Rows from block 5 of a small class-conditioned image diffusion model, named by matrix and row number. Rows with one number within an expert belong to one neuron, the router's apart. Each number is 500 + 40 x the weight over its row's rms, rounded and kept within 0 to 999. All counts start at 0. Numbers have three digits each. After the name is the row's rms in percent of the matrix's.
Before each expert's rows are labels from the 100 images, of 14976 (inputs lightly noised), where the router gives the expert most weight on average: "strongest on" is what is common among them. Only what is clearly more common there than usual is listed. The data: cartoon faces. In brackets: how many of the 100.
# router: router (model.blocks.5.mlp.router.weight, 64x192), inputs 168-191
# gate: expert gate (model.blocks.5.mlp.gate, 64x192x192), inputs 168-191
# up: expert up (model.blocks.5.mlp.up, 64x192x192), inputs 168-191
# down: expert down (model.blocks.5.mlp.down, 64x192x192, transposed), outputs 168-191

# expert 46
strongest on: long hair (35)
router.46 083:460468462535520523433465502515500519524467451451467468515559524515438545
gate.2 101:447528509555490508537515428457505565426518496520546497494453459503464496
up.2 106:434547565433532452505498519513584493513507495471535521469498506489469425
down.2 108:497549502496462461509455471496509496407520489555500458487510501412482512
gate.3 109:534475474531545462525512524476492524519512509502563484481489475504479576
up.3 103:524520475481439568485447527595548551442468504538456573517471512509546474
down.3 108:568492510478479524557445496518582545576549465468483526519450473531398509
gate.4 100:567520472506526498501492481500514429558474516489415504460501490505510462
up.4 102:487506466512516477455503570490487543471503512469515469514506522548442506
down.4 105:498486523490476485561489477487558555490545520460557433603454526423517474

# expert 24
strongest on: orange hair (27)
router.24 088:599447508428529515511458574466537530551500529520442493523475441559522502
gate.0 090:478587433513475483450473557527521521464438416486527450511475517469519493
up.0 093:508534451483539528469486548503531509525457447472499460518485495494509440
down.0 088:499514479527403471423495511509476507496476469480502483519580469496507505
gate.1 087:455543425490582471479486504479540427488520411522513478451514480488530579
up.1 100:487534476469498485526520395511434445527445481507504431479507438542453462
down.1 105:512500527504448476512503497438453418468485556556529489468453574545438424
gate.2 087:533508465472490516468471536539557561477475549499479486497465481490494529
up.2 091:540531508525474522592531430573411425495497490525526470467476471503547505
down.2 088:520486529505493532464477515447441562483495523475603505505514501506460471

# expert 48
strongest on: long hair (46); blue hair (43)
router.48 081:513453544444516544511469520545543435447556462527526561519508463506470484
gate.0 088:483515499515516547545658545466470487516553520440470452445461489537519503
up.0 093:489488436506497537529475513499548527440492484427493568479518509543495516
down.0 090:546605477501487449435516570571509542514560470520511535450535485559450527
gate.1 101:526500509471536586458526513530493528465549512490508408451471445526541470
up.1 095:481536466533501480501539561479517425466490520420501539502495495468520515
down.1 095:506567500598472469534430497487463529461511534518613505549488461528511506
gate.2 114:484468490492507479571560534516484401456516476453524441540417487533547555
up.2 103:479552498458528536444453485484516531569454549561466544442527479450514499
down.2 099:498447472554481511522519500554521495463481531484399503491443501442541469

# expert 41
strongest on: bald (45)
router.41 091:431520506501498548514530513451475583532449532500436542588549563438500495
gate.0 105:484561504521443554471461417577538473521442501453504445550481518518512460
up.0 099:520525420484582478515525462554498465504480584599495531477525452420451547
down.0 097:545444537509494499495513535498514463457416510456439482448521487446548548
gate.1 098:521613437413453440510497603453496477504510532525516526479508511489384522
up.1 099:516635451418446458442537537433422470505568544518498535464499508466446511
down.1 102:555470533415471492541461522494496543462533512480525521517568560524490468
gate.2 095:633514471526493502525500482529489457462479500438460520546517515545491502
up.2 093:525507447532440496539507478531568476503505475486474547522516491488528566
down.2 094:510526521497479532444501529528487510537570497501505484481498489531508511

# expert 52
strongest on: bald (33)
router.52 134:455488488514499468505525458417515586492506479536454522532499580458441433
gate.2 086:487520539485543548486548525529510526505515519553529534540536460546481463
up.2 092:478487497564479511474544525526535493486489512570518536473494474477466578
down.2 094:497608506495451560517470535491535525464489511500515459411444478566483455
gate.3 077:525540509508467533489492568507584558434488540506524475468487467499535553
up.3 088:502513469462503527474491455445547508489510595530475493486487499552504456
down.3 080:505467536478483528569442496424513504501451511541504483515530475469494467
gate.4 088:506527550532502466587522490431492473526531555451445546520483505472568495
up.4 086:501433498509472505480437503505529507523440474589473532497504500447461544
down.4 084:476469445477488530473510559484567526496504467596546522478472507546482551

# expert 7
strongest on: beard (60); red hair (34)
router.7 086:477477486453491579547466515481541449434495510503539510463495471521512454
gate.0 096:506475558509531530564489524475469545469481439563527424501540503489453543
up.0 110:491564460500452487498538491485464553524499578468411582503480550491545433
down.0 098:468549579525528432535540552476525607491529531503506487508523499482544467
gate.1 089:447583543466469470577457541453482516474463536489457468504531485458498571
up.1 089:537437469499502578519459502430513514456522520544504526471528558498478524
down.1 085:463480509539503509472503522506510557460504431540427500519431493510454510
gate.2 113:463499492561560501542523443410559482482519505513537456465474463478537505
up.2 114:498507464495527539521465429483505538503469439461546475495523467566474538
down.2 099:477542564546403501490459520443567548490491499498522443533604486449497478

# expert 0
strongest on: beard (47); long hair (35)
router.0 076:494568381488517479551505543493528538512520458505535436455486582526445535
gate.2 090:533513463475487457465445495468507460457520482583554517491531544536480450
up.2 087:570573473465625488556471501477521416476512501499498466485533476598456494
down.2 092:485546494602572492483507486488470572538571459567558503564500562519477465
gate.3 104:472517443479570520570522524625489462482449530469492443446485489525423483
up.3 091:462474507459448484484495504489517538496509527558466479482504515450521506
down.3 096:469512516525475489466477482425474476493479458548487475551543539444564511
gate.4 108:469485469452521536476459583485485599558485393507485515544530501430473518
up.4 112:501503563506442519484557450517537385502479576517580468451479502595505484
down.4 099:514510519479502460477542598533619447521541534454533507415448429525513459

# expert 26
strongest on: sunglasses (61)
router.26 093:499548493563473456489566511534489535516407518496508523560494456465450504
gate.2 099:559501488498484406447475477415525497507489514500474476502510471520510436
up.2 109:552440548515453525469510441533506459447475549492498452452488522519532477
down.2 112:514468451516465499483455476512485556530506444495477488568570535484445502
gate.3 104:496458536528490566454466464532506483479467410517488485527444519506455450
up.3 108:529489603549543508472461407496524508540480496496469490575499602546451452
down.3 102:492452491493444555518469493539546559473484495494516505481601522483433578
gate.4 098:525458501507546485551445504529476472501587440506513593504494485478522472
up.4 091:516592486537472508467564510492480521499483569518481407517459441506575465
down.4 106:553485503467467499490500529454534535546503462476534558517470515477575497

# expert 18
strongest on: yellow hair (52)
router.18 073:524511431438448532524477431453503486521498547520496484458501517536491447
gate.2 100:502466490414501505480499550546499492449541481493483539540464475523510438
up.2 100:468458573532448482499535525498467475556455492473505499490556470473538477
down.2 100:583587539531450403516453480504532563429504518487486538541496521460576447
gate.3 098:516521577489504466511541505497467524508479533479392481489503477475491418
up.3 091:539433422580523572470450512465511473487504463505557517465474453551448458
down.3 090:553548532458436507535499472435385536556497525461535479445506510420528538
gate.4 104:534520437442549511432525470562510503477471478454509602479500460493473494
up.4 118:513545382437483475489445457597521457524435506478450505487502451502538505
down.4 105:455506509497491553504461531528498477480525512495540503555496492492443461

# expert 2
strongest on: pink face (45)
router.2 082:501427504503508525436469477481496452593510510465536474486483555523554501
gate.0 124:484498453446505500590541484487539524509467525508414554481531481449459531
up.0 136:448499501535473476564505447522458476489482497531526511509457479451529434
down.0 117:520472543582479497497512563478476519481569471490460469496466511545478384
gate.1 108:490583462519491517472464458485513555517449446471493492523495460526517531
up.1 106:578566551569473459459503505495446556497519522476548491553468489519451494
down.1 100:467428471454512494549475484506523485506464569512550500444480501453528581
gate.2 094:510469497480526424544475561446521493487565440507458515530507559505477502
up.2 101:489505471495499415451417499515539565444513460484504487514504509510413522
down.2 097:531495478500461475500464504430421544468447439499481473558480529443519552

# expert 20
strongest on: long hair (33)
router.20 122:524421503605493522497522451422544552491464468527481494583509500497433445
gate.0 087:536452482521457501517490528429520537469514486417499529532480499514566527
up.0 106:537456454531525571473443467552558447466529401528529439500513442592464525
down.0 105:431521532484538454475563466557481436541508424560546530472525470517427533
gate.1 087:538497425564491526554520480522543456497570551515517526477520439479567507
up.1 117:477479506521440471544543478461506490496493530463480552499497541421559483
down.1 106:541532477516528510530551547436493412516545608497550510472498550464569503
gate.2 095:492530459562553486481501488481520430501509458543495553500501508480541696
up.2 104:456464491509516496482521544502514437544458475519516531541555469569539591
down.2 093:548520501487493509579500439534463480457459483508477453499513462557505438

# expert 25
strongest on: glasses (41)
router.25 094:475504479492488441513518510478491444495566507467524486474479496519516490
gate.0 106:515556543527437466523410474517485476524455516494515480503524549492513429
up.0 104:522513479477488537509627513526445477531473535516496476467467428498553557
down.0 103:549510499525519523527495444513526478510576492531498516522500480439556550
gate.1 090:491534521515567486450468431415506524494466432466448449517458592440558537
up.1 091:571580450527531493489521466456439563502482516494470485499484463546418487
down.1 088:544493486583416431493512536476487519458562485517450482588576537483456456
gate.2 096:503448443543487488537483550454513520481474491506495415468498510520475438
up.2 097:519428462502470504513505517491461486479497498456489505441448543499515487
down.2 098:577510500514535532558560512444510484465482483484508423469588530503545473

# expert 16
strongest on: orange face (47)
router.16 096:535475464498454464484532454467513487521455460543515521545431514518609424
gate.0 099:459507527444472513479426638456486481490439514520506472447529593536470472
up.0 106:514506489511544485476569399490532544533577467529514511537472520483478520
down.0 107:548472511507495502520474465534438453506508478508545579443470397453446515
gate.1 102:488584476548471438494459480423461551503495434460520448553479470488437515
up.1 095:522506461549492504463477379486488517506513420493485425487501413523486460
down.1 096:462451520483579511506557545539522463500547474470525491540446512514528532
gate.2 111:501559485536479466500527462487504515480491519491513507524489582450508535
up.2 115:447432546474541548487535551559533488547553477510524551505499469542496535
down.2 104:543519509505490518527515464496515567521530480495455439495601497506486537

# expert 57
strongest on: bald (32)
router.57 097:497412497514544495533540472447479571473455449473403524567480567433493419
gate.0 114:543456448498521515529463491477534471520532423520597522517469413504521543
up.0 117:373507543541517465483509453390510518526458622490489463490498572478432509
down.0 121:553465541554461425506488425502507458521466541512518525413372498494497462
gate.1 086:522524450476576516526528559561528547512462493473531506473491459505405553
up.1 111:481496449477558552488487496460576547544491478434588506535522475546487552
down.1 083:523478472503412470489476421430521481475450509580511469515434523500502504
gate.2 089:545413465504533531496461497547509469530467496494583431449553505514477557
up.2 091:508507452454474444501543522472492505464558510508509508473507491531562470
down.2 087:522558454502560502524496553564495514523552482445454529522485513494511487

# expert 39
strongest on: bald (26)
router.39 080:542535477526529479465468517524491557551520578464467578502536478512449512
gate.0 096:528445469461471485501447516473545575399573440497495522501474555481550514
up.0 092:550483452425484494494489583428483534500539601509574507482510480492494423
down.0 097:530550508550482475516447493453493446512490553454505526464519513494488469
gate.1 105:479500407434492466526520526457458494447472544483529478501472459484469419
up.1 098:468474483476491512521432527540540533538532521498500500491529452500496480
down.1 098:481484498522497507503442481523496560514523523576520503547456510482482546
gate.2 099:523498454474532378451549540496502498459540517516533488535478514499485508
up.2 095:494466469576569474529535410550387468541532547516525499505483500492508528
down.2 102:456412489555459512499505495601550464507505501508484521516436469433485536

# expert 33
strongest on: a mohawk (27)
router.33 078:535544604495481536548486540476474476478553434481494506459498524552438460
gate.0 117:511543496607462446513463478464505562503474484529497513533421505461563511
up.0 105:487454494499502473538526505542476546489492487522473515520452580499521476
down.0 109:480506402585523403492523524524506442508549476503490505518464493542429466
gate.1 097:480469551540431500508496475575545560470525479498472504461475539501460486
up.1 094:480521507552428428522592451512556450533455487491457483528523539517470506
down.1 102:488493550549575482559452540494419514488445461486513516570466448508528429
gate.2 099:487491518420550488552430506448510465405534443546443609482474444466531460
up.2 101:562480490484603424552478475485565473405511473525480563467487458550471480
down.2 096:564479528497547600473509517504557558504515508412496473494463529494494539